A small image captioner, trained from scratch: encoder arch vit.
Rows from expert 1 of block 3 of the image encoder, named by matrix and row number. Rows with one number belong to one neuron. Each number is 500 + 40 x the weight over its row's rms, rounded and kept within 0 to 999. All counts start at 0. Numbers have three digits each. After the name is the row's rms in percent of the matrix's.
# up: expert up (encoder.blocks.3.mlp.up, 4x128x256), inputs 86-171
# down: expert down (encoder.blocks.3.mlp.down, 4x256x128, transposed), outputs 86-171
up.5 062:531525524528500551554563488494474564486554555537504561529504455552473501504436516437548537510455537547479582527489464576473389458457530510529519535456509463582553424493490485437521487456486548443490527437522538530517512455515544530524544549468541474483541464
down.5 056:483509477536479505489544479443454455586481488428484520450599594525474517485524492513505420536495528479545459505549528482483495493475490550530497479488487490608470559504505503522493523552471452535465455522478529445486484537510550498510391547520484535489528512
up.6 108:429539478470441529459504527541557502502482517461529441579495430569565512464499570454578439511527555503512545516468436540497522471407477497494581463424541538497567441490460449541505519564491417510566533511508553523524486452488486538519569585519528455534502487
down.6 099:512450515532548499497498506497484488498531481483490527405544464476443491456529481553495493478498495519488553480488571483603523523547531466453514504508459598550431435478560561502490548507526506471420509558448481526454513556513536507507487523480520548467538515
up.7 078:511565535463458575460502512516514433462419455514513502530521463471550442545467610471483516491504513452483588512502463467474529459465444541494474504429548490445540404528444419514499476488496505503481476536545473498409499488528522501486511446432582416542458494
down.7 052:503473465516473448485473522439484485546484415419462494468575548505488490493547485525510434474509490502520581462498544474513531525533521452443465537582495497539449490503539495511457438558492566507532441474471485509506485594505498455483464558480523529548502502
up.8 101:549543558561529538455516550535545512504494498446543555470468432548505523446464522550555528455479500499594523445509479544485515492455473547523524442451553570503511446534462512505543570463558413464490496479465530529455460480573451503480535544548509477500528420
down.8 086:537530489531426422543476428525515457479510463496498559472537492475549530464539579522477474501503454469554551512501557462563558527538490448472429528453519575535508496505526474526473488545462568473428391491494468425419530577424520485445439518454498489485491448
up.9 084:520601530491466636492498538527533488450467487506535522508483484482526537509443620485488530490484461475495585485483426512503524514475470554516458504423540519471548394525428433509512516468518511502474474508525500510452504488546495489456505472485536441521471461
down.9 058:558452525550465458554467451508533459508487472471541499510521439470486477485550496507440473493551513522479620481534586448501513554561501442422534544458496542447463375430537514445496548505449474550448443538482464464466569548516462543461466474493483528532454509
up.10 123:545493520548488530464542476523473509500502494456472581435517498543436473492498492514524495541481592478530525503585499526433438444488487552518419463505533476557504490498505503493506481446515485504490441510474495536402496521591551558441496520436543528486572561
down.10 128:448543440475458499433508498536463516467549547513485449577458479502533550486458498486515567534476441408489484520516475560481477491502465514517565475439493481453585563443498485552532477502465460505532503467563527461558551446477486502527552446534521434461450472
up.11 104:547493504483438505536552473576489538470527545594525572539479469544455488521443501455504535531489609527492600568506487566493392433480518516542490510462494433499547470513504501428483521430522557458498504483552494575479543424531539510464538544460518483533518514
down.11 111:511483524521516503450573474523471455531468473478447578507601591550501490414509548477530501571472513488549531474499479498479525475452453505571512474483554439538505499494493481544506501505569569492477498451449496497486443591458496462538398561559475484530513473
up.12 109:495521505473488517452498554459563531528466465511551443576476486512568499512461541456492550441478462473484510493518456557498519476456511516507555427483493569434479462494477466483517556482478424503494541481567511461521532431471446465518519496521504461554391382
down.12 107:494506533522460472533490503508503442487471432439478467424539501399533475516524558538468481484523482497542632498519536446518543510516501504459440561484480546540463469515544467545483464524488584484457449494476448471457416570472516437471464497451540481567482501
up.13 080:530587512495484610500498551507530483460469475489536525499485471480526516502476610498492515463499452476512597489487419515486503499456483557513455493436556538478551363522444444528504499471529507491481462501511502506463490491550492502464512491479542444519480455
down.13 053:571457502566485473537462479507515467484492447478515500497508454487494479515544501519441491471513544520476640479519599445506538558582506479416510544485500517456445340477514522436477531511475475531428444552483455468472545552548452507460462464505498531560465529
up.14 064:533524524515485567564563495511475564474545543534505551531513463542463495509459508429543525499456543553479578533482448562471366457456520519522514547460504464574564407494492484446512484450490556451492516448507532544500506462534529533523550546444545483503541474
down.14 055:497509476534478484504520483419455451572475479420493517432598578507469500499535472518486413528506533466535478499542549458485478517473496553511482508493465505596451564515516504529490536552467453529458449544468513435479483538525555515497405534500497539480528531
up.15 066:526536536554540589498484540471470474460468494477516467477490464424530457517505563470502525527543448508405571469493490489514493536466519499463484594444545533472529401485464412495560497471489489449454575521478475467512492467565518459505510504461549452479491543
down.15 068:552488506500491484518448553562550526438512455481552513507409482503502506524545443566458503424507492526485573479489530495545517548544555470460455523507470551426447405473527581435480546489548491436516469458471469555495485486486432454460513531452466499588490497
up.16 074:575492543530464521557564507567510546473546513517509566500510479561445484477468475458518535511460549530532582525486464564499375471441490530524519525454494516554532451495513514467509528439511537452474505490493513530468502482495513517498540561437514535530551479
down.16 075:485506516536483470485495482399455478556492542447511510395594520502472483495519500505540393535539540497532507476563515479484489548474520527500473503477495487579449571528500478522493505578457469517476461528460529493485487536514544516499418544513523540469565545
up.17 091:519562502436493517496534571517544462474475492548581512551547512516506505550469610442452491465527511441418504515490439515451553519492538555548451469467543480478531492523447449478525585463537512509481514467547501565427495426459535457513468489429490418548450494
down.17 077:456504514441501473497482530502569537492526489499455412518428478545563518527445533556511559438412448489487436476451497557523527457544495498474496465534496506480523543511455513502500466503541544467588512475529512588538463454453490450459511492517502473516504443
up.18 110:582523502496475531496486517540567457470458425514551568510531482551471462492436559495476509485514554469528571493496462490456532464488494548534469454437519471473536454480463460466489542421498510524458449522551484570431534479543528501456526516453542429572477458
down.18 095:471501513537495477464526512515482441537480477454462558478571520516496489453519536531529497516468523449528667475469503468482521486463435548505520499443564501513503472498451469507497501471523509502437473520440505471465471600512548511511437505529533494491519525
up.19 067:544515530519479560562560507525488562477535516523500546519530473547446479491479479431527531501467553542509574523484436560478343445439503520529510532461495490564556415493494488474508507453508547457480508471493530547474497467526519523503551555420531514516555477
down.19 071:490493491525482454506500500411446487551498515445507504420592542500464495508550456517495410518520538487501508490545532473497459554467508534500477515515457509581434571533537512513476537562468464525462451539453517459495483545527536522494439528496493545475540555
up.20 110:526551501497513536459468548487544450446475424506493485501483467496537468555434568518483498464446509440482561505524473487506553501483490546501504445459504566474499440512459450490508501470491487482495482553577483490456530483511509460455481469467568422530439440
down.20 085:504506505501475467491508529523497440545482457440487526463604503491526456469513575506535455483529487490533657463485510471496555470494472502496475514473532514546511469494472460546502472542548591498479476474456496501423426600474538465496460570515556460532511483
up.21 120:544514493475421518506541474552503461440480486550569563507526462524482490538419531467469578528491580489477593556490499466453429421497481537514480565464514440486560464501484462474493514431494587496470483492569455535473520461547512539452525484465553467539477507
down.21 134:507506507516491479463531514450467466540507493469457579465626563528490506405529527538554445523474500467568558452464502489478519493482461510514495486486597479553507535535483490566500454516542560490482453495429526479461473623497511493506448562539505505477532506
up.22 117:554507474468430521534513489565527466455461452540573547524498471532492437563440532451465545494523591488484581549489492477480484437498472517501470530472500439465540454470481451468477521409492541534488483497569468541443551442555505533458527493463569461580465518
down.22 125:531486486545509463497517483491477417542513484500467590439597558530473517429515536567503493528456510429573581459482540457499544507504468526518492502473567491536490519535474496523476500466548563487446442558445481464466488594500494494483423522547479509472502513
up.23 176:443544537534552500531526527469464506546538545493490500410454494468486563513493492564502509464433487433545496460460519511495488544520479538500425545506511541550513508559492532553493497494538511513507434483447510471489456543531475520456492456536488522446525524
down.23 179:544528448556449489512518531490462505500521502471507574468542558472515523435531511513546434512538462472551360481440468503456500527475506523515505514523550513534559644459488470556532428529472533430464472510474536431494538564508519469538508549463546486501517498
up.24 089:471504519498514537540439565458475530481443483411484448491449506411505416534569477480555432498574499581497510468436435499490429491458521509474531585515499493412537446496497486496521478519493465482512536502448548511560426497613448488536607494459521504565485589
down.24 081:502541449502500523475530484499413429530420475463518567498509575483472447544533488456461462550541558476523463521545480412453497500440517563537509518463511450499453547477481460483504518465498440503492515511481466479483519485569537541538447487471523493521501596
up.25 067:541517525521483562567558501518485566478544530529502554527522464552455487497466495432539528497456548551493576529480444564474354448451512521525516539463501477570562413495495489457509492451499554453484509459504534546489504465530522534511558548438539498505551473
down.25 059:492494479527479467506523482417448469565490500439494509427603572512458501502539461517490414531514538475523493503546545470487472526480499542509487509504461499601450576523532512529484534560465468531467448543468519448491484536519546520496416535504492552477538541
up.26 147:479491501468505484417531503468554561526519529564524500577502456588536526470419493474502557473473482486469513493605512583516484518502493475485536398505464546515448502486501507493491513512490493504536535490587504498527561457437578513505501563527510476449491389
down.26 176:508459509458454469518483479563529489475427428483518477543481475465517448546497501450476492509587501567482578514542511468495502480513529480467481556508455491460481502432549463472493505488468524499517529490519456577484457466491496496498515520425543451594481499
up.27 083:520590520500494567454495570517527470469466489483535498496487461468536524513479637521506490452489457448513570488492426520499562513432491533509488465436541545460526394518448454510500510484526448489502464500507527508454501488523473489482546498518548421522446432
down.27 037:525439493533521464523460458478495434477471459443496485500517477443465502481585558530479467516508523527487674482490615437514542568568522478460543539468505527468462369482570498445481524528459456514455439565453471471511544584540474479501478474488476533518461506
up.28 116:550520493478469519401502509562520498436478496517531505586496464508563492518464540471471524492548478508430567543539485518488523506515491533497533476450489445431481457480483458450518521430490480493443570500572484527476537406505510489546518485494525408542422495
down.28 108:467504506503499356467518578478498544555522486457502526445558475512503480473496507489552448461514513543482546450487472540521501512483470489477495487545486524605515614498520486548513463494531584448538528439453544530493484557495568488509525585528539496494565512
up.29 116:523495500473482535455500529477545573507517490558548482568479457542557481508434504458489529442480478484471526508557498594521490504492468491488546436493475509463451452443485496468514519471481487493516525487571519510494579427469447474516505504546513478537456400
down.29 122:503483516459446467541514504555494521462476455470490430510547499434534441543546510468480469497580486535485615533529486511512462509478554498475464521495432500503502475498570473525503478488473573459472537494494476512461425510454534449499523521412524489592489517
up.30 113:565506483470452507543525461596501451435500500583546568559520464548477509533444532447470542543499546520464607570498509468498450435501492512525476533449510435474559472492487462458489508456499564455468495480563449545475539435522524530463506507480535455512462492
down.30 136:500490520519481464459528517504479486544508494472461578451625550557485500424507509529553464518466523480564544478500483505479497459469437524523484463495570488593496561534484507580514466522549568478471474493446527491457457607482509500505440567546512528484563507
up.31 116:439520511471552550457487536464420446517402489424469438509487524408506438549559530424566452582570489538488508456497420480468477522345516495534528530500570489446515469491470400539519483527505438500535577506436515455535437528576515476551504500465512505496481574
down.31 153:495487516478535539446552526547441514463482613507534588527428500520455467533534461442528512544520565529504567529593424556470450534420530527572552444434527423456512475511505514431512547400568466449543555481457554538591498469511486518541485517495475515496517562
up.32 077:479551511500518545507497517505546508499539540464502530469506441536500521483423521519563535502497543494584524513470490553496560461497460471487546465446579496496516462553435516546554517481552532463529513548465565508512441482488435547473504519553501503478576495
down.32 090:529507499515489478482553544534462516459584550520535525465500563453489517504568499534533419488545492487479399489493487518542508597544523508518481487520530478515500621460519514546480456519513577440521493452461537498475528555454487431543445547436515502547502503
up.33 150:575493468465460495534515456592513449444485481561524564558487486558483507532430527478451570545479526504475621562522519471512481446500501501529504487458504440451536492476500485451467524414506537476498485502564434541484529433511491528455491495484517457540450464
down.33 182:513499508506475457450551547520462500530504503483494578480613549557502491437500504481575469537478525490562548472484448534468476466436445536561508449488568473562548582535472484567538464503550577456486513484453546489479476576469512501539477576548519516484536494
up.34 076:459547577434489525420581529500513501468459527528508491581504479526538490532476546436529469503488514500456548530531441563439512509444482537539524418438528457497509468521462466485524527495498457494507596465542533539400502428481571504588489508449524432497493470
down.34 061:486440501514500410521543529473503506566539460498466509441545537544483516473478495549502519457435479498527594472498539514531494485532500485493499517580471496598467544511547531524470468522538668468535474436473485527518455571451539438479450577526491527535531476
up.35 089:497540524506439538465477495509494519407500468459485488520474458540574490539497566512522468512452502486531572515517457527516489430438427525487514463454505545484513448506465468523541487498481438489454481547572530474347557464521467531458531493473563476452532460
down.35 069:528467436474491480509495450505437477544513459502455497563573605508479492431543510491516492523515471476509608469508491512516516494438509415547553440489530482503509453476493564542487496551527556481484504473445522411479507573453527469546403571525414573478510478
up.36 130:541495531542476531437538488520481521501505491446467575436516496535444471487497490521533486528471594477532514501590496536420441446494482556513443449508524463556492492493503504498499457448503493503496437519473506537417500533583543546453506521442554523496571539
down.36 133:465537432480446476440499492554483522461552542518496469587448464509539547489453492493505565522479440426488499524528487557490478485528477513492552494445468485447575559440503495529530483495462464507513500469567520472548558432479493509516557445529522428467454466
up.37 112:528512497446447502503498491586558440454472457553581558522486475525483496528421537506457570497497553488460587556498499474483483448494513523520468490450504464440533481499484480468466536401509544526494499505569455557468509455525524522449534480447522454540445478
down.37 126:481504527496492497452536491507472476532500496450443586450601535551497494433516513543544497542435527470586589491490492484467494457476436565513507490476577485549501498537488495556509481481531546482478469533439506470482434569503470527501467534560527522498540503
up.38 090:551578520516505570504454529486523474425507466537516532447479482440534582498485590556468535448465423469533567492482487471513512506498484563510471524448520516468546417526450464496505481512506535482434430537516475481490479534554422471471512444525541427505442417
down.38 059:501464513490493421487454476471489484467503509462501502513481428459471480513586517509491458479524530554472711505527554480547531596545530448441517515470482498477461409473564511418451516514470480499496458507470485524527553574524508506491471515471507501490475535
up.39 068:549512541526483559536563478502486556475531526509503559521530468562459487498461511422536517527469550542500583527500449562464363471432510514531525523448511473570537414491495483455509493461483533454480519468516527542471519462519542540519527561421541498496558471
down.39 055:458493517496474503481548508419441475561487511435479470450599557497485494503536489494517404537495522500501549488581513510481486533467507555518523486472492461579449525533520503514497509579457479495453497518468543475521445530481535458523374540524507522521523532
up.40 066:548511526521480561561556513533496565475534515519505544518528472546442475486484469429526527498471559545509572521483435559477342447444506520525510528462489493559554417492499491479513509449510545454483511475491531551475499463528511521500555555414529519522556480
down.40 072:497489491530487447505491493420446486550493510445505509420590542500455492501551450525490414518525535491500512488541533466500462552470509530498473522521458508574429578532535518512476537560477468521465456540447512467494476549535536523494441528496490548474542561
up.41 070:541511523527487563569556507509487564481544523532490533517542472552443485475478481444535535496466564529509560519476440564475348454445497525529518529464509495580564418498487495476519504464507550460479501485493543536474507471528528521496563550441522519493560480
down.41 097:520480484533483448524506493444433518517529517486495511421573541513450510488562441535476438500502527487497523510525540487527443564484511507489458527543440532584442552536559538519456541546487495498465433542441509458485502561520520533471473537475470567459548550
up.42 102:483509570486525502416504571549582524484477488490507525541530488525474465529462493500499482441519557527448515516533451557464528494504497596541476418462496465474468495504468525442507598472534456549457549491490532637401432449528540490520498450466489461555520495
down.42 094:493493479510439447550555459501490546500593550570481495483485545572549556482475512526488571488400478439544530534534521558558483477526494489554524461490466506537500578493520528522470482504494605466499453491549498443544532488378450461474452545515449512477500441
up.43 051:493554519500494607482513540560466500450489514424509499475475468453517485521517544515557479526538480505487561502477448506480451519468503557482480585459554468501576402496474457538541437476525509465524545528447521502502443492601515509521561495488578466494551566
down.43 048:491483536492529526479465527541537489496511476472495435494464461497525459542523490587476527435473488488456691466495527494534542498524507508481460499487512514417439327494483582490486509479564495497524515468467480539493450491467477470470480447519480507524474520
up.44 100:500515510515435586439554509571486540532485499444466505542552486513526475438500521471571475523512447496516538491519444555416446461449464528497511476477525464551541424476494470607552423480454505480534519495475540488459479499526553550520567521470559484508563504
down.44 087:487493476502539452440516514577493478497532534503517567486462463540474503519456481564495567464440521427467629516564505513489500504514500566520500467468473454504464508459478531409498514447570510512493497505496497538528510502550562495496478465545533468451477532
up.45 086:546545519566476530520577536586456513494561545514488548469501494564526525494422514525531541470443493422569553473518491548504493454512441529528469554482535463542552479546471513560541492462583573460501492432462548504465439492465455506481441506561501501500560516
down.45 084:538504492544459451553503503497492484447542501482506551452528577464511505483555526524523462515535492452526432475459469499482505532478556523535481520509541514506527664501499486523511439521482591427467457498478536424478531572462512423511433518426493515520494499
up.46 123:475512539519425556466501493526496531512442460394454455522528493483525423512498499464577446544505510517510514485502454518435463412461454507478486508499527469502524454486493471572533410513444470498509503488483532520423448485559527563493546504441581504556552529
down.46 129:492514494479534479462502490555473489451509609524550592482384429503456525529491468525498552501475528493464555539547488513490485554492539535510497501433491462471493531501505507370497533402550476485531508502488506542575546465563530541493510467531526444425475554
up.47 085:570513494478422528508498475561534482452472467531558531552482436535536465553461531427474568517503562490486589548513489493489470439475482509486519502461498492469522444496486454465490540423484508515463482513584470521458542427539479550453560506478569464570476483
down.47 098:518481473535491465482519507492480452532511470470459598427581571508471510428520526580527476497454532460554523483461525465473519493511446566505486512507565480551503554507503501520476470497526577500441424537439497479455463627534509481490455537544521507520527521
up.48 068:529527531527490561545567478487466558483539541518496552527526463557469505495453528434554523524453542545486580524493453568467365460438519516535519534453517469588549414494489483444514486470480536455479516445510536530497510463527547541526537549453542484475552469
down.48 054:467508486514476507489553494436440469573488480438487495451596592507486517502538488506500422527487525476527497511571531505497489519459497545529501479479473497604446537513520515522477530563467463525460461532471531435489483551494549467509389555512478533503521508
up.49 065:471523515463480545520484534545537488463457493511561511528443441490484451500494581466532487499559501553489568498477480505512493493470499503450478549420554541460562400490462453491507541468520485484514555492478497576459497460561560521469566534448543419534509525
down.49 063:557469524522505499509477530527542479466524441464487563481522497500481508450539543588507493444474486520528664475505558493554545525557514484471498486503499542470449371519536551493456509502551553436488447498443492518494465590486472441458436548484460515580485455
up.50 071:562516545499538526507530540486545505493512524542489506491548465495466458488470541502453549504539505461479549523501459572478494491485560570561522440410517482505526468514473499448504585405502527488466529578505507572455530440496564441489557501454480448549522505
down.50 071:510483490522495556535572528614491510449570552503495575506462568526504537483521527553511561467461544497529573504471497528517503528532486553546542494493546463492521408485510541492497514448575602453501503449448500486544447560439459441502412522510439513548498487
up.51 103:553523482475472509514483508567563444453452422526587564545473477536506438571416534495453571455494574477498548526488494475478534448501485542516480489439494466405515463499458485477472526442515491528479472522581456546445536442543485503462507457483532421586422486
down.51 105:524517473520456457484514474532487437511515473485468561445571551529516550444511550591497508516450501414584604499537556450525546486516468503490481496462536524532436508537475506552469495485541540490448424561469471424453486590474507503474432533526500490459502484
up.52 081:623504511547457518496541459562492554407554525500468595519493477581466526450480516487539507542451537521568582540523504570485434474472523480534508494458511445547510444502522517432508478437502517445471489436526536537468546467499521540484496572419525471477542464
down.52 084:461478505474507481437554482503477454579484506507461510515568545541497557426475529512550476562431449503533597472557506506512526462471489489546519446470522473558479479507487500532487462536522549447528528487482518509556470547434528466543402567596492483471497446
up.53 103:455520496476542549415509546405437468513427523438492438473521508414486445558542540423570449555576538515444535491510399519434480549364546520530525493479577470485514454492477409511521496521482443497524562522463544463528476513579555492553512518450528491488497583
down.53 103:489495502449536546486535505530454543453535633557516542502423521526462486567511450460494548507492559495495607546562427572477445500431549511581534435477515419468541443533506557459517520421573525423594550471482550545576492462482468517513481501501452541485510542
up.54 068:516525517484450558532488545519505556459486496436503491535431487461528438518524503479563454508536515576501539514451424534477417440463506504475561558488509462429544422483487486488535440480475503457510541511503566520539463474573452510538607532456551480588493527
down.54 058:493551466500527522475516494510451407543404447441500546491497592482470469527516484481448486543525521453526433490514502400450517489448532566530491520456514477503441542483465472497521535483528420505511516504476451489468475478572541524532430486484502484508501567
up.55 085:489592521494490589526487529508509457462440475497525520489481464456512507513479607495479537480487438457505574488469445483494479485444465567507440528440541575485565386511448444538501500477517488505479460485513476498445475495578493524444536476483555455487463476
down.55 054:540405526528507455532450482510555478481484430453502465508503433485488444514539510538454501456501532549467640471492585475534544548563501464437524510510496516428453374498530526441462523493494492495491459519492462530512489554526402486454469478521489531602468500
up.56 101:465520568497457556510488541484492538508418455394473422522511489430540384541517484446560448534538502551498532458487430527476430424422477481476501537492513494442525434503476461550524455504469471488499545490464540514466424482564502505511551511426557509587524537
down.56 099:490511493478543500461508513559464464482457570485563592489376485491441485543532459496485505519525560526469528520546473478470507571463551543530498494423510467463460520464492511393502539423548429479529527489459501562552525466573533536515491489489508467471496581
up.57 067:538527530506480570556561490512478555474528530519503546540527470538465485509473506419537514510467538554476582536486444552469361456446517513521516544455503464560556403491496479464507483455488547451491521452507522545489503465532529535528541551418548485516538474
down.57 051:504512492530480486498526510426462447557463473402500519439593570498475481506538475506495404525514536481522509490551537464474478533469505571509498507472472494578449555515515496511504538544464450515454460548467518449482464526520556491507394542493511518506526536
up.58 123:539496545520448552425558504509467548504516508490479564462527504528460480508496487498548475519458599473532507523600464573420420458474503535527475414511508434551483480504501504467496451471472503493516442509499531533429544512547531527487526526444554519490551519
down.58 128:500517446493440455449486502602498531455529511499505489593447471518544515486456464507501569519475436444485529503526485553519466462523473514492537498454442480419564552454505509520515489492493479486493507498556502490547526441473494488511556458537516435508455474
up.59 079:533563537522494630426468544513518490440445472465536502562469471459521467523503584457548456501547473519482568478506412521497551505427483521512508474437555515423533388476444448477512512467507454463482540475505526526483504471552458459509494500463546436552443476
down.59 057:577511520579472458557487431493497451494513465468481488508556495460502524429570519535472482515530421496504558471481584456543535527545508412455543540476513557443485404433545524513508501538462518471455434542465489430487522552490473489482472503504431522484460450
up.60 099:498543513448421500406519526532510490451461495475527436554511497465589503524496549454503449475508478471431523538560471485471544476496470546502521447468498479471477493507491442570522468520448457475491538476554488469457500481472468488542492492452562444594447468
down.60 113:460488510515537396466495579478488542524560517476506463416516472516501504497486485562530504444491474481460613434501497550546496524508526502492464489510449534552476551536520538493514520512580562483513530473453533562509454532493563456487509540539505512448550526
up.61 087:527517528520472536497551475492482568486541549476459564525532451559470518443484525464585454551464530554495568524516459572441426473453510521523521495459536437593518433469522502456537458487442497460468516434487571529495541472548559548517525550445547458462556486
down.61 077:522475449496492540450560478544490461524501472508477502528593583578509565425494522519491496519469472427510573495568517508536532505497511488544517436473484496528419404485512529539488527530530511477453498534502490476502500542439523419520388573542437485496479456
up.62 093:537577526491514540515502524524515421481438447528540538501503484461511487534466608474455517469485452472502555499478475452467549470480465581549450524435551483459554432509444453488504513439540489507475491441514473566417470471564463498501467443498531418541431462
down.62 059:542470468512459432525471456520511510452525464511475480500463442497534506513529520542451531475479462491475647514532598496567518532573509428405502530497464533411438431507543499486444491505462539481495438545528447481518525524458450507438469485508508495532467477
up.63 072:555501525525497557560549507515496555475533531517502548540546462556455466492472477422533518492488560551474577519481453557476345468457502522503516543454499479558554401486501492464516510455498544456483526481487538551493499458545518538519570544432538501505553513
down.63 066:492477508535500488508527511429458472544492514453510529419566552509424496507549446522473458527517548505498534490570541477487462562495522549518482517483461480569438555526545530495490560533507486495437484549439499488508445518523533494496395539494479542502542550
up.64 074:500575533499512570500479549458512465455463492511536500494496445420520535488481620494528501472496394495486579473487477495508531542452497536493479535426550544481539386518433456536521483508503490463472502482492492492483495505548505484479512483480552422466472446
down.64 062:543438524532506419531430463478507503436526473463497453499498400464497473493569496524478499478518496535451671484485580498541497556552512446429557529483473524430469419475566513460483515511453501476462461526486480489530528549506422509478508463503507531529466500
up.65 153:579494482475450489513518457593520450439485482567532557561501485544483511511442533486453567544491521503462603574513519476514474440493504493535506491453500446436535492483501490441467529405499552472483502504569446546481529436502501514464505498465501442535446466
down.65 181:501520526489487473441552545529469493529493502469482582479623547565506490441508515495586471540468520484553558468493444537473492467434436542567501452477576489564532553532468486568538479499568551466477515487446547478458461572486507503539477579549516504488531489
up.66 105:505548531455430510397504516505498496438509513511548449548506486441563528551471544464495477467492543469469500545559480494470568479528509523501519445478495461474470485529483461479516489530455471490473490425566506487485527468473458471531472487477545439571412441
down.66 115:481485462521521418522507548477477542507562511493511467437492496534499522520501434521508529483504466493495583442509501532536474525506550448476452521571460536546473539557549552518529500529571594434548527470469513518557452491450533459471505550512491534469544531
up.67 075:562527529495491542565491514501535420490444490569563475500529482441478461499504573483430555502534447462411538508463524436492519503512514542506434560427550534461566442525456445507502521438494531477496491524507441498443556471539534443456525459427492424515444500
down.67 087:531468526514580501484514545574527514455526473469448524503471516524478491469503505592505566464491457508494568451488534521532511486569507495492510505514496470424477431458500563507514518451611560463573552477454497588539422498489476436493466496537450471558499478
up.68 129:528569512507500567517505511503509452476437457501519586477495479503489484512464589474453533486463503460551545506497448482469487460468458573548423492464554519517541422509441461526498523439536473508480443416514483516436490491577447552454472474470533472505492445
down.68 076:558475446526466418516431455491567483518488406511506512495515443527537505512482516524413506443481486518486564518549593448535548513579495484417466534518456516502420417490513501466439502523461498569436433483547434497470537523523459504444478465532507478564459461
up.69 071:534543531527526540457458566542537463451437441463563550530456476478538463547467544492490518446529489501541548460517452485491534512463472559512505514460511516404508443522443466481512549494536458482461521481519479515478440464544428459500481464511535417577421484
down.69 059:546487500548451459512501489483506451487538444484499572444561509488499519448537555578494491466488487473550658465526567458534541542546509501474457520498503559542432478472515507503471486528497565466428427468461473466455513581474515452471392542479507512513490460
up.70 087:547553547490514596445550580532512510474522516552513515500514503505517479590433556460446544476507596421498525489510428560449508522489519560532522438458525441443502452513420467452538538412522552490513526549542499574453494458457458459510452470491511452561474521
down.70 089:500480504552477507541470492475535502514514430466437461418490509521542522469492522629492540457391447454535504440425560487521493448578488502459448561548502548536514475505490529527471454527520555492472431552490454496490452539501494459419515508511504502490531460
up.71 128:440525525464564544470470568452431454515406484427477439508478522394509437549561512432558452556572480551489509450489420480483472531357521495525526543499546497431515467499466409536517497527509444497531587507431519454547435530580505454558517495469507503504469574
down.71 158:507482507485532546451556527557446498466469596492530605521425528517451462534546464448514504544525568533508561530593430533464458533427532538574547452444530421455503467497503511427502544393571465459526546493452535536584486484520476514541476514482472516523518566
up.72 142:510560537490531533460459569506572523484501501497559530505503469515460541492475531536559442449494492517463543487476450543498541496511528549508420471457522508493533449558472501437525544518543457476464528466504554616471490462549567474502542515470512428504496486
down.72 092:516520485537477474521511511468522520542482393472471500490507500545585450491460536512490539453437522486565623497484492533500520462480402548523523469466505515526495421454434514527468484518499514554428464520506509417499496537506449486484503486598511498541476473
up.73 119:441533506483457507489451552501607517473472513478562481558442434574534475535495536494514481445490541529474542515493466553492528504464478560487523419421501554465497459510450490492511564520484392539464526497551526557463513422516486518497569488486509453529491444
down.73 071:530468477485476443552533472571519506517539483489495538470536547547523501484493513566508548522501466524550565485455512513566519451514493489539487497468520553473535484518513555540499512487563548432493502539480494490453430500412525455491466562498501513529546445
up.74 108:536533510471484541475459514535554454416455436534493513571479466488538449527448573498455514489474472492453582539499454475504528476499491549501510454439489519439523436495470455460496515426484493483467518549599472518438551451527523482483526454436556416556422431
down.74 088:537492473528502453482495535514502428544486459473517548465607510516503500425500564539540476497527476471522636435464514463490549511489487496508494506472552523551536500505451459528506481517569575483486479470460512496477485597512568468503466598536538452492498483
up.75 121:506596531456500564559497521516518444434441463502488523531512484468503496528483571484486519503455441487488577525465439463507473472446460548519441511418537526483592407534429459546491516464544512469511478492522477504438470471554507508450503475434530445493501442
down.75 098:519448538465477498565524463500492599535585488576544485509508441585477535533419439464506519477450535513509571512524536550492460453524458446452491511527475460567454440544537584501525517577502559505476504435518531512470529453453503517459466468570488545491518471
up.76 083:524517516496443550548493538530497560457485494423488489531464491470517429508542486478553445511539506569499529519448427531479399441470502498471548556498501462448557433484501496512528441471478510456513534504477566520527458480580456521528609529434542500577514541
down.76 071:497533459501527507480493462509444413530415448442517547483491562476456459537521477489440490544536541464496469501528515382461507507461526559519485528456502483492427546455479481481515539467515423513490514512471440497468495484589546556524438477480519487489502584
up.77 067:545510525504474567563550512538493567468526513511503542530520472541445473497494468430528512496477551559487571531480439552474342445455511508512516536469487479541554405486507501480510497441498544454490517474491531555483499466542506530513558554404536511535548485
down.77 062:504496481525489451501495491424453452554469493421509519425582558486455485501554454523481416529534529488508504477544547438481466544475514550501481526498459501560432580513528505508494540549478448521461465543455496461499460533551540525506423520497507529488526558
up.78 063:544530493485450544546535500523511559454541529520526547543483463520510508495469527464543493490479506556453561548464453545466412438481540521495545540472498454510564424485494481451528453450455538447493528466570546532523528456534533542527593545458563449531493467
down.78 057:513566459524517503484519482458480397577420454449497552471558594522473509475493498497472473547519508422569430463519545412450521483468513559530495510435510495555458578493451469533537531521501429503492493523493484448462495498533555511525391515506489494477513510
up.79 120:523487526525474528406580499493462552518516513483475564459511505549450474502483478492561484537466597491547512507615469593434421462475501521525469404517517445565477494511506508471491462474498502495522462504487530538444527510534562540481511547451543529479566536
down.79 132:480512441483455454447499502573501537463534526505499466597461466524545516488450474488518550523502446466473507501514480567499467478509484505509559487455455461436586575434504504503530491497477475507523523459558521503567530429469493489535561464544509420505463467
up.80 082:547526535527480548513570458477460554468534551493479559528522465560468525472480557449564493556445530539508574534513459568456406489441530506536521510454534464599526431497511487441515465495450511451491501442512537519493542476521565544525517570425548469459544451
down.80 062:490504449503481523459549467535446450537491472496471516506602603524518557441528536494507445534487476444520554498572519494523531500443516487547517464464498471562442457490509503537465493554500526472474481500472499449501486576431543417526367570536456503518491472